Weights of a small masked image model.
Training: adamw at rate 0.0019, batches of 128.
Data: trained on gratings and oriented noise at many angles and scales, 6.1 epochs.
Rows from block 0 of the decoder of a small masked image model, named by matrix and row number. Rows with one number belong to one neuron. Each number is 128 + 24 x the weight over its row's rms, rounded and kept within 0 to 255. All counts start at 0. Numbers have three digits each.
Before each neuron's rows are labels from the 100 images, of 14976, where the neuron reaches its highest value: "responds to" is what is common among them; "colour at peak" is the nearest of a few named colours to the mean colour under the peak. Only what is clearly more common there than usual is listed. The data: gratings and oriented noise at many angles and scales. In brackets: how many of the 100, against the usual share in percent.
# fc1: MLP up (decoder.0.mlp.fc1.weight, 512x128), inputs 0-127
# fc2: MLP down (decoder.0.mlp.fc2.weight, 128x512, transposed), outputs 0-127

responds to: noisy (63 vs 29.8); dashes (54 vs 16.9); stripes at 45 degrees (49 vs 8.7); angle: stripes at 60 degrees (29 vs 8.3)
colour at peak: black (68 vs 5.9)
fc1.227:129134115139129112131092154142117135140113130158191127074221122134143109133138097154152176077208128122133111127144151134137112129103117134177128097139144117118159129091096138116119119143108113126132118119142133128118125125156117119146130089190075125107092106140111111135129135144130105141130128123127153128132102130142126108133167090132105131092123112185097097105124106134103153136122
fc2.227:128139142106158133116121132140136107132102082118154127079171085138132118070088130099113134160139129124103159130101153137156095133128123168103140119138093128128113134141123138102110122089135103128119119144095186124155112140096132125147131127159134182136117115157112124129102101080124129111124130133155165114122151084115137205150115157072140110104146110123132122100131168088124129115180

responds to: noisy (92 vs 29.8); stripes at 90 degrees (41 vs 8.4); dashes (38 vs 16.9); angle: stripes at 75 degrees (25 vs 8.4)
colour at peak: black (46 vs 5.9)
fc1.472:124117107138145062119126193142120136091136133152055111154137122153114130119142164129109170174084128143128134125128161124180130133118126186146219140178128128132159128134136102151143127125141111131134120128117128105119114112143150124124156150133157116117068103089149141132136153095103115147130130138124143127127135109133196120121100092109129109114125115152122125135106135109115108129114
fc2.472:126135134137109138115123111156166108157170129104156139088147127123183131150096088094133157167113129121142102153103117113056134163117121095119065105134115104121108067104124141115109126139091114128130130113135122130106132107106125154124122093160134130143077139062122117144153126130130128115128134116115166112120103086146104119141114149095101139093118078137128117101132073117131154135096

responds to: filtered noise (79 vs 17); stripes at 60 degrees (31 vs 8.3); stripes at 45 degrees (26 vs 8.7)
colour at peak: white (41 vs 3.1); pink (35 vs 6.5)
fc1.407:129127118119141139091142083104117084117115109124089149109123111091117148088109139102113117153133119116130101128120133068104088093099124164154132111112123113106116126153145114069101051121135038127132123137144103095123133114118173110104140117091114123136117122111101093114110094105140153120125127110114117140144153134085112152120092082100132102093154103128122119112117116132117146139103
fc2.407:121127162109158106135107129181107196144093143139192118110160074127096132108112147128141134087112129144113144106138116156134160099133128136129162132160133153139171171129107178143162124160145141128132142117102121165112172130153114114125158134154124125123081140146121085143086125071126125125135127120125125124131132120150158131109180140151135162130094114144129134143164120097131112108182

responds to: dashes (67 vs 16.9); very coarse (58 vs 20.4); stripes at 0 degrees (28 vs 8.5)
colour at peak: white (46 vs 3.1)
fc1.208:137125127132142100136133151119090097161130117114147084156113146110173083127159144107127136159128132093142102123135133124119149081073129132113057146097115107109105145137163098123119088122069079116125130136113106108109136112148136154120090147072128143161162115164113131127173116162133118122129139135120130136115118162108127108123101164145134096143148098098109110113088120111101179141156
fc2.208:129115125141108125127140119132156181081150105155135121126111120102114126159148148156128167164102135111175145126164097133148175168159154134149092160131124137147167131115148165139120145089182167125144138125157118131128161122127122099121118108103128103123150165056134164124125114135147117153128118127093129126143095144149138121098124142141163177131111139185125137120161166162132102164104

responds to: dashes (43 vs 16.9); filtered noise (38 vs 17); stripes at 90 degrees (32 vs 8.4)
colour at peak: pink (32 vs 6.5)
fc1.78:125131128132127143136133120158137104141126137116121145156138088157139139137167066127172152152117126130124134130110137123152113139097096106140121119142111118121102090118139139127115120164063130123114113110107149109107157143102133164132111103118104171085095052146173070115089074164103089173126131152116168138141138144154109123110116157093109122107118103145106103126103115120110157135155
fc2.78:137137112121109070093118135157136080168165099154137145109122185108144134138127141121114127200149132114121122121151126160129131157109123153127066139149181109092129112163128134125098117096105096132136110130125143138124147149144152127123104130162139130141174127118205113128148135164140139096133113124141109129147140086103147105118111170122140156091153114142126121124139131186135090143105

responds to: filtered noise (100 vs 17); very fine (63 vs 19.7); stripes at 75 degrees (34 vs 8.4)
colour at peak: pink (34 vs 6.5)
fc1.81:123117135138091110111105133119141119110102054112079119120121164135104107096170155158155139209106116134122162133104116106079111115102117149104123108131148115107115071132148146122121115153109120097141123125132116135119137119142151120097126143075085124133116088158164164137116082131112129127142099129117121129110126160124107101104055084138129105101148108145113117123116116123110161129117
fc2.81:133156131110131141090086122135134120140179137136119130125115148115172125134142140139135140134150133129071142131120130146087104131150118139132103116140157117173134089159151104102108136173168120095142126117129130151126160156184158116117143176166141122115133142128158150144112107140122136124136089097135194134150168172115151113112157129180140136093164145121130141151128067146168092099113

responds to: stripes at 0 degrees (86 vs 8.5)
colour at peak: black (26 vs 5.9)
fc1.178:122135126138131123131127084161085123139111124132118141137140088131135101116088158170148150098134129134124126118141130126121106113130078089140159104151141118129114116125125142148084119168131132131132117127137132152124128101112113120139127173168144128122112125055148094099142117109143132156128117134138123131131121169142117216104102106137109153106095109199112108120079131127111060117182
fc2.178:130145130109113087181116129121166112118065154086128124132112133143119135118086119180171159086152131125105080129173115099106098100140109103141145125133096120111102134128106186076141124129121156133133093122120105124165137103088174155119132123113112127101090179097117117120139152095128132128123110111121120136125169128073122163134175130139130097137115108135124113143138120107135148099138

responds to: very fine (88 vs 19.7); stripes at 105 degrees (59 vs 8.1); sine grating (42 vs 16.6)
colour at peak: brown (40 vs 10.2)
fc1.248:129126125122130125118097153134148121124123112136137123137141117136106136132138094169124175136133125123134122113132118122155102128119104144124133122139111107105111113132114122127143104128108130081083020062031116095062113087139101148104124105114115123123142116106149131152102109126122140125170172169161177135140150140130127138110104148117108125144133107124108109113121097128099131125146
fc2.248:130103130107133122138126126131122125150121142132128136118124126133108132107110161125116125131122125129151113152129175141097146098138148135158148100089191164155142138146126122155081160132098175085043057054101126125115140132119173127140132125147137123125123129112122124120116112124138141115076175146091101116113171130135133103138123122153119135135145156124126168172124159136103129184136

responds to: dashes (52 vs 16.9); square grating (41 vs 16.6); stripes at 0 degrees (35 vs 8.5)
colour at peak: black (57 vs 5.9)
fc1.505:128147136146124162124125158130131162130158120098186137103114126148129079158152113135146139174162129117123119116142137130144156105134134165165162136155153118111145168151094150122150124155114128132137118151132118144124082129131141103141149096251162175125121115136151095112153162135105120174132114123096112132155149099133180149148120126143126143143150114157121125131103123148119135122124
fc2.505:129104122131121110149105129148115104141180170134146122134099104124110108146115132109131093160138133125169129132151108142140125083071080097094076084089100123104089099092094081103119113098116090137131136135124081106138089127154097128136137134150109114116113145113133124131127104097132120135129131120095103143137094133144123074122129162076142085081143105134123137112132127104137153078137

responds to: very fine (99 vs 19.7); dashes (98 vs 16.9); stripes at 75 degrees (33 vs 8.4)
colour at peak: black (46 vs 5.9)
fc1.225:127139136146139120127124137138091102110099114139101126153134116146072109134123131165136120152149132129117119107142145101142086094068099132126172110143141107102072091116088139126150113173106112133139121127130144129110121117162136115136127113148117089122131069143154117108117138135124128144132117125118146121132118159113129186085078097106099107111109100177095100108105119120095066103188
fc2.225:127121121140129173098131119168110143119124138141196122145181098141125142069114170056110089192078126132141137118114146141150123115121132119152145120123149120121176170113111065130112117138114129126125158141137159142127117092214129143163140162196123116142135126158132120142096110130135133120128136108137140108141130121162135146109129156119123150122115129126118123136134117139127117118128

responds to: very fine (71 vs 19.7); sine grating (47 vs 16.6); stripes at 45 degrees (44 vs 8.7)
colour at peak: brown (26 vs 10.2)
fc1.372:096173119137150116090135147143166115096146126147126123126128111081126123120133143166152128152118087126126074132118119126106151100138112090124135168136097117102107089133098099108078112165128115128138115113131120090130096077131136118145152134122160123147144134112173070112156184083136163148132114117125096123128142094107120128124139078157114113123129112092099111097113117142102094069115
fc2.372:098210174157165108103133150113111125127106120125112131123133145144161111117143122117153137099156120089136127099123143173102156104155147138102146112160158137102162131155176174081130091137140130137123132157124116144177175135161115151114143152129121130139130128118160100126154141127113129117129133117175113126129147111144102179149131089160074175141170121138135105104124095123119140149136

responds to: dashes (70 vs 16.9); very coarse (59 vs 20.4); stripes at 60 degrees (34 vs 8.3)
colour at peak: black (35 vs 5.9); blue (28 vs 1.3)
fc1.489:137140118145151051167148150145106062157113086163138107123155131124128105112100147129162147150157130102112099100139131144144156100142109164141093123121139102127148117103131191126098121100105115130119124121130091156135133143168121112129122142134146076160123151141110121114143128092133125104126124120128113128115106203117178165130146128133116124124087117121113123117152128085112179106161
fc2.489:123138134124131169142092105047179195113135142137108120095072129142161126124128138145152137148120129146133154132164099107109113137132131126114138105141117113104100159151175111126164132122106131133139116140113160100196126112063126127140147092141135105109135113157116126113128134101119126116139120136087188130153146106137125104133146157150123116144147089178123109153159117137112090117125

responds to: stripes at 0 degrees (100 vs 8.5); square grating (78 vs 16.6)
colour at peak: black (25 vs 5.9)
fc1.174:126128115135145115139125093145131160138134158115146120113148142156174103129120142094122163142117131135121141117142118142128123110103112131143130111107106113111165129143157154127138120135108125159186219159136109123115102112087128120115115175132152131117092151098132112140116128126129136170135002143188111134130133133141168122131108152135124161125143106126110109115118117118095163117127
fc2.174:128137122131126120129125135116092133136128119133140131140124120133138123130124124123112129130127132136129111119127145117116132134140120142109129127118163130138112122120149107149113124141137127121062000097130146116127121129130124135112129107132124123139124145120114139138124116128124130133129255092051100150141150122114109124133115107131105107116131146117137125138115135106098119150111

responds to: very fine (97 vs 19.7); stripes at 120 degrees (52 vs 8); stripes at 135 degrees (37 vs 8.6)
colour at peak: pink (36 vs 6.5)
fc1.486:117119126125110113123075137145122124103079141143108111132129083149100114139111094155113126091122125139114147137109132113094121129124110129082129137149144121128107085140104127137120130144134131082098163175168131120084094086130083092109111103137119072120143120173136139145110112137141135101153133112147225156184168156152137116092122118131112127120132129126113098115127108109123125092151
fc2.486:127118115112115094121125114137140127134171141144123133144107121126126122120111157111129150138115129127119106136154136112135112150138165156149135108165153155150132157141114123146121154163128131095113058000074112109159101169127141084134124128130118094148107133113113129103142112128115126126124125182113084066087121131124109108121137129160095140120108138135132114137145115124116131156138

responds to: stripes at 0 degrees (54 vs 8.5); very fine (53 vs 19.7); stripes at 15 degrees (36 vs 8.1)
colour at peak: black (28 vs 5.9)
fc1.198:255112213144121137110122115122132154098135142116143118104101116120127102140130140121115156174126199100146163147138123112124135090120127119110117122140089109114123133134120138113108102123125108131130112116150146143115146121123112113100101143163145125108117160100112123148134129115136132144120110130117115148127134137123133136090126127105104164139085109118124105115117106104114116110123
fc2.198:205153127111179142196124122090096132102119094115145127125125110134117121132121142123115125134120176069148054094134185162130152158156104107146132155156151148126110111101151133146129135143176124129149131099138120102123158113124134153122105151119144121122141107121125109122136133138126125145131138094153119146111126118117137142147158122159082116101127186146122111115136136172158155158094

responds to: stripes at 0 degrees (99 vs 8.5); very fine (61 vs 19.7)
colour at peak: brown (26 vs 10.2)
fc1.339:203113112134131130130114108160122170102095116117168128093147126148172106160094149087099183126142117145121114113141132132097146120146102099099114100088143105117176118067141140127151107118139108121132119109147118140110067136106170122115097188131135159158105131157146099116113117140120147147132123117123085130137112112115148079130134152118101127137105112130114107111126104094097162114114
fc2.339:221108133127119082119096102120115139132146125109126114155138136138121106126124132118086173116115117178094156152129155188133148141153147126140146140129129148191146087126146104102147163081216140133115133112096107107146144137144124154107145138113143134126097146136127113113118126121120114146126136106140149159151100136123120126106161135122098124132139196102130139151127158104155140125128

responds to: stripes at 0 degrees (100 vs 8.5); square grating (60 vs 16.6)
colour at peak: brown (35 vs 10.2)
fc1.87:092133107145108102104109090166148159100095125115169128099134126137178100156086166095107182121124053162107148144146113125093143092142100113119122111079107102104179121098152149124136102125131106135148128122149143137111092123089157106111104189141113137108104128131149111125117121126114145137131111109113093130131116110118145094127133163132098136139117106152104105115134106106089167116123
fc2.87:089198106140134102139110125137108140152148134119138123124141136108117120121130130125099159128128046150054133172134153159106150150139125097131113134132162160172143092131146118151117150115217148122111122108092104085129137110132115135113137147122134121137113163140130131154112140143129115132127147095135132149161110132138117130142163137146091124125121195103137150142151163087135149115115

responds to: stripes at 0 degrees (56 vs 8.5)
colour at peak: brown (40 vs 10.2); black (26 vs 5.9)
fc1.30:129123136123134116106132100093153145126120162178109166116110090171131131111094147106071151119096122135119133121121109091129104128061114149154168091110103116104142147137140111081163073144131088124125123118124122086110152145121123097152181086148125159091141122121106094092079099122144142122131138130126131126163141140102120139110097115088125091118137114154116125128095110094109145118152
fc2.30:129121135151105115133141181127139113170102123137183117113148139106079114186115159100170142178119127132152122110132130124177142132090124135159102164139149134117096147106147088116153155128121179122135135083113125113113099105104116148157125132147125185129114090134094126122095087137132120141130146117144122131175121129116183124143114128141104113126107137198145119142165112160127143132151

responds to: dashes (53 vs 16.9); stripes at 120 degrees (37 vs 8); stripes at 135 degrees (37 vs 8.6)
colour at peak: black (67 vs 5.9)
fc1.378:124131101149139123103102152171111163129075191154198140126117044156135148110139130130126115100149128128122118111160159119153120069109115115140123148068112100117100141139134108146133111103098104124122118132129117163103132077162119130110151119155150119109130127133170096128089121093145129112127132113154128135135118123092135143117117158138124143151143103112105101101137110159101157086143
fc2.378:125126112144099202144118081119118086077118157106096144145118128121133127138128100125132128047127127134121155142095133129125097171141145110124177130105094130099133125116084148116098132175152094128131123142099146099155148153084122095158127140124154086130156135105138123105078135187132126178133127126132116110125139130149107156130139109111095124130145114112117126079122135099143154150117